A small segmentation model, trained from scratch.
Data: trained on rendered solids tumbling over patterned floors, 195000 training examples, 11.9 epochs.
Rows from block 2, named by matrix and row number. Rows with one number belong to one channel. Each number is 50 + 10 x the weight over its row's rms, rounded and kept within 0 to 99. All counts start at 0. After the name is the row's rms in percent of the matrix's.
# convs1: first pointwise conv (model.enc.2.0.convs.1.weight, 256x256x1x1, standardized in use), inputs 0-255
# convs3: second pointwise conv (model.enc.2.0.convs.3.weight, 256x256x1x1, standardized in use, transposed), outputs 0-255
convs1.38 088:57 51 47 32 47 32 57 54 48 30 39 38 68 77 33 53 32 55 42 42 49 42 49 62 45 62 51 42 36 55 36 50 51 62 40 63 42 48 55 56 58 74 48 38 49 51 43 40 46 53 35 44 56 61 62 50 56 58 49 49 43 58 51 52 53 50 53 56 43 52 59 68 33 49 45 36 70 31 48 41 58 46 37 61 55 62 44 41 68 44 40 35 55 44 40 56 50 66 63 42 63 45 56 52 49 51 56 66 55 41 57 39 49 45 54 67 58 68 58 45 48 50 47 43 56 43 33 58 39 56 46 55 55 42 44 30 41 37 42 52 45 38 71 61 42 49 72 54 37 50 59 49 29 44 57 59 48 55 41 60 54 36 42 41 60 62 34 45 25 45 50 55 50 54 47 49 43 55 51 53 47 49 36 65 35 64 45 41 56 54 50 45 31 44 61 59 36 61 59 43 50 35 64 53 38 66 63 32 39 55 49 64 57 73 46 53 51 63 67 53 49 49 58 51 36 40 62 53 55 44 49 60 33 63 54 57 62 35 49 63 56 28 49 61 62 67 44 53 57 48 50 58 48 35 44 51
convs3.38 080:46 54 50 52 44 56 37 57 43 78 70 44 79 65 52 55 43 63 33 60 54 74 39 47 56 45 66 30 48 57 63 59 62 59 48 53 59 54 35 53 57 77 55 52 42 46 38 53 41 40 72 39 57 63 56 60 50 50 55 61 55 57 65 43 40 58 46 32 39 49 42 42 49 47 48 50 27 54 72 63 49 46 46 39 49 45 19 49 48 37 26 47 55 49 42 47 45 71 45 39 57 37 52 44 36 51 50 50 37 32 52 51 36 52 62 54 55 32 48 49 45 45 53 55 49 63 42 80 55 34 38 43 47 40 54 45 42 55 64 33 49 45 40 44 46 74 53 45 46 46 57 40 45 37 42 38 55 48 55 60 59 41 25 55 60 66 49 41 49 56 52 48 51 56 28 45 51 47 46 47 41 45 52 53 63 46 53 47 48 53 50 34 38 38 41 49 49 45 57 55 57 53 44 60 57 50 62 51 46 53 47 43 49 51 61 44 50 52 34 68 52 46 43 55 44 45 57 45 54 52 36 64 56 44 61 49 50 61 47 50 41 38 45 57 69 23 51 42 44 40 40 59 61 55 41 56
convs1.39 070:61 54 60 41 43 41 55 55 57 49 53 36 57 60 44 43 57 38 57 47 41 46 52 40 48 43 38 55 53 60 28 50 28 40 43 51 35 25 49 49 48 49 43 42 49 62 47 54 38 61 61 54 73 48 58 44 45 42 35 55 46 53 52 44 42 49 54 38 48 61 62 40 43 50 45 53 28 53 43 41 29 27 45 56 60 55 35 41 61 46 58 31 61 42 43 65 55 39 58 61 58 28 47 43 54 41 56 69 76 37 52 47 49 45 60 50 61 57 62 66 63 49 54 32 39 49 51 52 45 49 44 35 62 50 45 63 51 51 45 50 51 61 58 38 65 38 80 47 52 47 55 42 39 57 56 61 44 66 54 50 52 45 45 70 47 56 38 39 62 47 49 58 42 54 48 48 46 48 59 44 65 59 53 61 67 53 47 46 49 71 58 52 55 39 83 45 49 68 54 38 57 43 49 57 52 48 62 49 31 44 32 57 48 49 44 48 46 42 49 40 51 74 68 47 50 42 39 53 58 49 62 40 59 45 40 53 40 68 51 47 38 60 66 56 39 56 36 42 55 40 59 41 59 73 47 41
convs3.39 063:51 54 33 49 55 57 54 35 54 66 46 47 44 39 47 55 36 39 39 57 65 46 60 70 55 54 38 40 59 55 39 50 60 55 52 35 51 59 56 46 50 44 44 53 43 41 57 47 44 80 42 52 60 51 53 40 34 42 47 41 63 58 66 53 48 53 44 61 50 55 33 50 50 68 41 50 28 21 26 52 40 42 49 76 23 42 45 46 70 41 40 54 53 64 47 74 52 54 38 29 60 43 39 54 32 55 56 44 53 46 55 46 45 67 70 49 59 53 23 68 45 31 59 57 62 42 41 60 50 55 47 49 32 67 68 50 35 69 60 40 53 58 48 56 45 55 48 41 49 64 43 40 48 44 57 48 42 61 56 51 41 60 54 65 57 60 52 51 49 64 50 60 50 71 52 52 65 56 56 48 61 40 53 65 39 41 52 65 47 49 67 40 44 49 58 30 44 49 46 61 46 57 45 53 59 50 46 67 51 40 69 46 48 48 57 42 30 54 45 46 53 62 57 44 52 51 43 50 56 46 57 39 46 42 35 50 31 45 51 48 52 46 57 42 30 55 53 49 58 53 55 65 52 50 50 57
convs1.40 086:68 62 36 61 45 58 31 49 47 44 48 46 55 40 41 52 57 60 43 52 61 43 64 41 63 45 63 38 60 61 38 46 44 31 38 53 68 33 37 45 29 47 58 63 49 54 50 54 64 48 58 55 53 62 52 41 48 59 59 59 51 56 54 31 48 51 55 66 44 48 58 37 47 42 44 21 39 65 51 54 58 40 37 44 34 49 35 52 58 49 72 46 50 48 70 50 46 43 58 49 57 44 49 34 64 45 35 32 41 48 43 38 63 51 53 45 61 62 47 48 50 56 45 57 08 26 29 59 42 58 53 46 50 61 39 47 40 64 59 41 50 50 63 49 39 34 60 60 51 64 46 43 54 42 59 42 57 65 38 62 38 63 53 39 48 29 46 60 43 53 65 48 50 51 52 49 59 46 50 39 49 44 54 55 44 36 60 33 49 56 57 56 59 28 57 57 51 50 67 57 64 56 56 45 37 45 59 53 44 49 57 59 50 68 50 45 49 48 56 35 60 54 39 59 40 76 48 59 45 49 49 40 59 45 55 43 62 45 52 49 45 54 53 46 49 58 50 36 67 41 77 65 44 64 46 50
convs3.40 080:50 27 51 70 59 49 45 54 57 50 52 44 67 64 55 69 47 78 50 34 45 50 46 28 31 43 60 44 62 45 41 57 69 58 46 44 71 45 49 47 61 58 27 47 49 46 62 51 49 41 50 55 62 49 58 60 57 25 35 46 51 47 38 59 59 64 63 49 49 52 61 64 56 58 65 50 51 49 43 52 45 61 37 49 50 48 28 34 50 57 47 60 38 52 55 61 55 50 58 42 43 59 41 74 59 47 47 26 57 26 56 53 44 55 67 50 43 57 52 53 47 37 58 63 24 61 47 45 54 51 72 60 55 54 55 45 53 49 43 43 42 46 46 47 60 43 52 51 41 34 66 41 52 58 69 54 37 44 41 47 56 51 36 40 42 43 47 46 48 44 64 45 49 44 32 43 48 45 59 52 51 40 50 30 38 45 44 30 43 53 39 55 28 53 61 51 47 31 38 67 45 63 59 45 65 49 60 49 53 49 57 56 43 64 57 40 47 56 43 44 43 27 38 48 44 50 33 49 51 32 43 52 67 50 71 49 56 60 47 37 45 54 39 48 60 47 37 48 54 49 49 48 49 28 46 46
convs1.41 103:32 59 47 70 49 24 46 46 35 44 61 41 46 56 38 50 54 48 54 52 43 52 68 46 44 45 38 43 53 57 51 63 69 40 61 58 49 64 42 37 61 48 50 50 48 38 43 52 67 48 56 56 63 35 54 30 44 56 68 50 50 50 46 56 39 46 41 50 52 31 62 53 26 48 57 54 27 59 33 65 58 36 48 49 53 38 40 36 56 59 64 43 44 31 59 47 48 64 55 61 53 51 60 54 48 69 40 56 50 46 53 37 55 38 54 46 32 44 66 55 59 49 43 44 60 58 67 65 59 42 54 39 39 58 54 52 41 31 51 42 50 64 44 58 40 50 59 44 32 60 34 54 33 49 65 44 58 42 53 37 52 46 36 58 47 57 40 70 43 44 62 51 51 37 46 35 47 41 45 44 49 42 48 70 46 58 57 64 62 41 50 49 30 43 56 68 41 40 54 29 48 46 59 44 58 54 47 73 64 58 65 62 49 51 54 56 57 44 70 55 42 51 47 46 50 21 38 44 50 67 59 59 35 43 44 46 58 45 41 57 52 59 50 60 46 61 53 59 55 41 72 45 56 57 62 61
convs3.41 099:60 61 51 39 61 37 39 50 59 29 34 49 32 40 62 63 45 55 61 57 41 71 29 43 62 45 41 63 58 50 55 62 53 50 44 74 36 45 48 44 47 45 44 48 37 28 58 46 43 49 38 61 54 63 43 55 38 51 54 69 38 51 44 52 49 71 53 37 55 60 31 29 57 51 62 46 62 58 34 56 65 37 32 46 47 34 30 46 38 45 63 46 50 53 49 46 46 45 68 33 48 49 53 46 56 47 61 46 51 50 51 51 43 71 51 42 62 44 70 59 54 44 65 37 57 51 76 60 55 56 54 55 63 53 52 50 56 53 48 57 43 46 51 46 40 41 44 53 47 52 29 40 48 35 55 55 50 70 40 48 40 64 36 53 26 48 57 51 54 48 51 64 52 55 60 58 34 60 34 44 65 64 43 56 41 57 38 75 51 55 53 46 50 49 69 51 55 53 44 71 51 48 34 39 47 52 62 49 48 48 42 52 44 51 53 50 36 52 46 44 58 44 49 50 62 48 37 61 55 32 40 57 62 33 42 45 67 42 44 41 52 72 47 54 56 51 53 49 62 37 51 33 59 43 51 64
convs1.42 069:65 48 37 53 42 46 32 63 49 58 45 41 68 60 39 57 50 53 45 53 25 52 57 54 49 50 34 54 43 47 39 49 47 45 59 51 56 23 53 60 40 51 38 64 48 62 46 35 47 51 47 72 55 49 62 62 39 54 49 82 59 46 42 48 45 51 31 55 55 51 52 48 58 50 53 47 43 65 50 40 28 66 54 52 64 45 49 43 59 57 62 40 44 43 54 41 60 32 59 40 60 32 56 40 44 46 54 45 41 42 59 56 56 57 40 52 43 36 75 51 47 59 57 55 76 50 42 48 45 57 50 50 30 49 47 45 32 53 59 47 47 42 62 35 26 64 62 48 51 39 56 48 54 42 57 42 52 68 57 38 39 48 58 48 63 40 46 67 45 39 43 56 40 51 36 49 53 33 52 37 55 62 57 51 48 29 43 41 51 45 45 55 62 31 50 49 43 67 54 63 68 52 55 66 40 49 41 49 48 40 55 47 40 48 51 60 41 60 67 37 64 60 43 41 40 58 60 61 63 47 51 56 69 54 50 53 71 59 58 56 47 46 53 54 43 55 50 18 51 43 67 52 57 61 45 30
convs3.42 067:43 49 42 40 56 59 53 51 52 57 47 49 48 61 59 48 58 58 33 37 49 29 66 45 74 55 35 52 61 43 51 60 50 52 57 75 44 47 63 52 61 66 51 54 59 65 63 55 52 53 44 42 61 60 44 48 55 35 60 67 47 53 63 50 24 60 61 70 31 50 55 60 65 60 49 50 49 44 47 50 46 57 46 33 62 32 43 67 56 64 50 50 38 55 42 60 30 47 45 80 42 64 53 50 44 61 54 44 18 63 51 51 49 48 48 42 49 53 67 37 54 40 46 51 43 57 44 46 41 45 40 40 61 39 59 53 53 32 46 76 53 63 52 45 43 67 48 58 47 42 57 46 52 48 61 57 58 52 40 66 45 39 41 47 61 45 32 21 67 54 61 49 54 45 50 43 50 48 43 39 49 47 52 42 55 40 61 48 48 45 25 32 62 28 38 59 44 57 54 58 57 56 43 50 42 40 54 51 56 53 70 56 48 52 49 44 51 42 61 35 58 43 52 55 51 53 31 57 55 46 52 35 66 37 42 55 45 53 53 28 55 51 50 49 57 39 46 51 58 53 60 37 74 56 51 47
convs1.43 118:44 53 52 58 40 38 59 41 58 40 49 67 44 51 55 62 47 42 44 44 52 51 41 50 35 61 71 50 55 59 44 55 60 59 66 45 48 52 37 35 42 45 46 53 58 50 50 43 54 51 47 40 49 61 62 41 56 54 46 37 52 36 62 56 62 63 42 52 42 32 41 52 46 50 61 62 56 47 59 32 54 31 75 51 49 39 49 56 37 50 71 55 37 62 52 38 63 42 56 64 46 43 44 58 60 60 61 57 56 57 52 59 45 20 44 44 58 48 65 59 46 37 49 42 54 20 41 31 63 67 34 44 55 52 45 45 45 36 63 52 53 51 46 31 49 62 57 59 51 50 64 48 58 68 51 42 46 48 64 41 51 52 40 45 44 62 39 54 55 52 60 53 54 55 52 49 47 58 51 53 63 58 44 29 57 50 34 54 28 70 51 61 77 44 59 40 49 64 46 54 61 73 25 41 50 54 50 48 50 49 61 67 38 55 38 52 56 49 48 51 32 53 46 45 40 37 42 41 44 36 57 53 35 43 33 53 57 52 28 61 51 52 59 64 64 59 28 43 38 68 44 57 45 46 38 48
convs3.43 126:49 52 48 77 33 60 43 50 74 50 47 42 41 56 53 64 34 57 59 54 45 51 51 48 56 75 42 28 45 40 54 61 48 54 65 49 45 52 30 43 52 52 49 58 36 53 54 50 30 45 63 52 61 48 56 60 54 42 46 41 46 62 48 60 39 50 59 52 43 49 55 62 57 62 55 74 58 43 58 44 54 39 56 60 41 44 56 49 51 39 49 52 52 47 68 51 42 40 69 42 37 52 65 36 61 58 49 59 56 49 54 55 52 53 54 48 37 41 65 55 46 60 54 42 41 62 55 65 50 55 48 67 44 56 49 58 36 41 55 50 39 46 44 42 42 68 51 45 60 45 52 75 53 64 37 43 38 69 45 31 31 68 81 37 51 75 47 44 45 47 38 61 72 50 50 41 53 46 43 45 41 65 55 52 35 52 46 40 68 43 63 41 52 46 39 56 50 28 42 56 62 50 30 57 36 48 50 39 47 47 56 55 56 58 40 69 59 46 37 57 36 55 48 41 64 51 54 67 41 33 56 45 39 48 30 38 51 50 41 38 62 52 56 56 40 50 55 57 46 47 66 49 38 35 59 52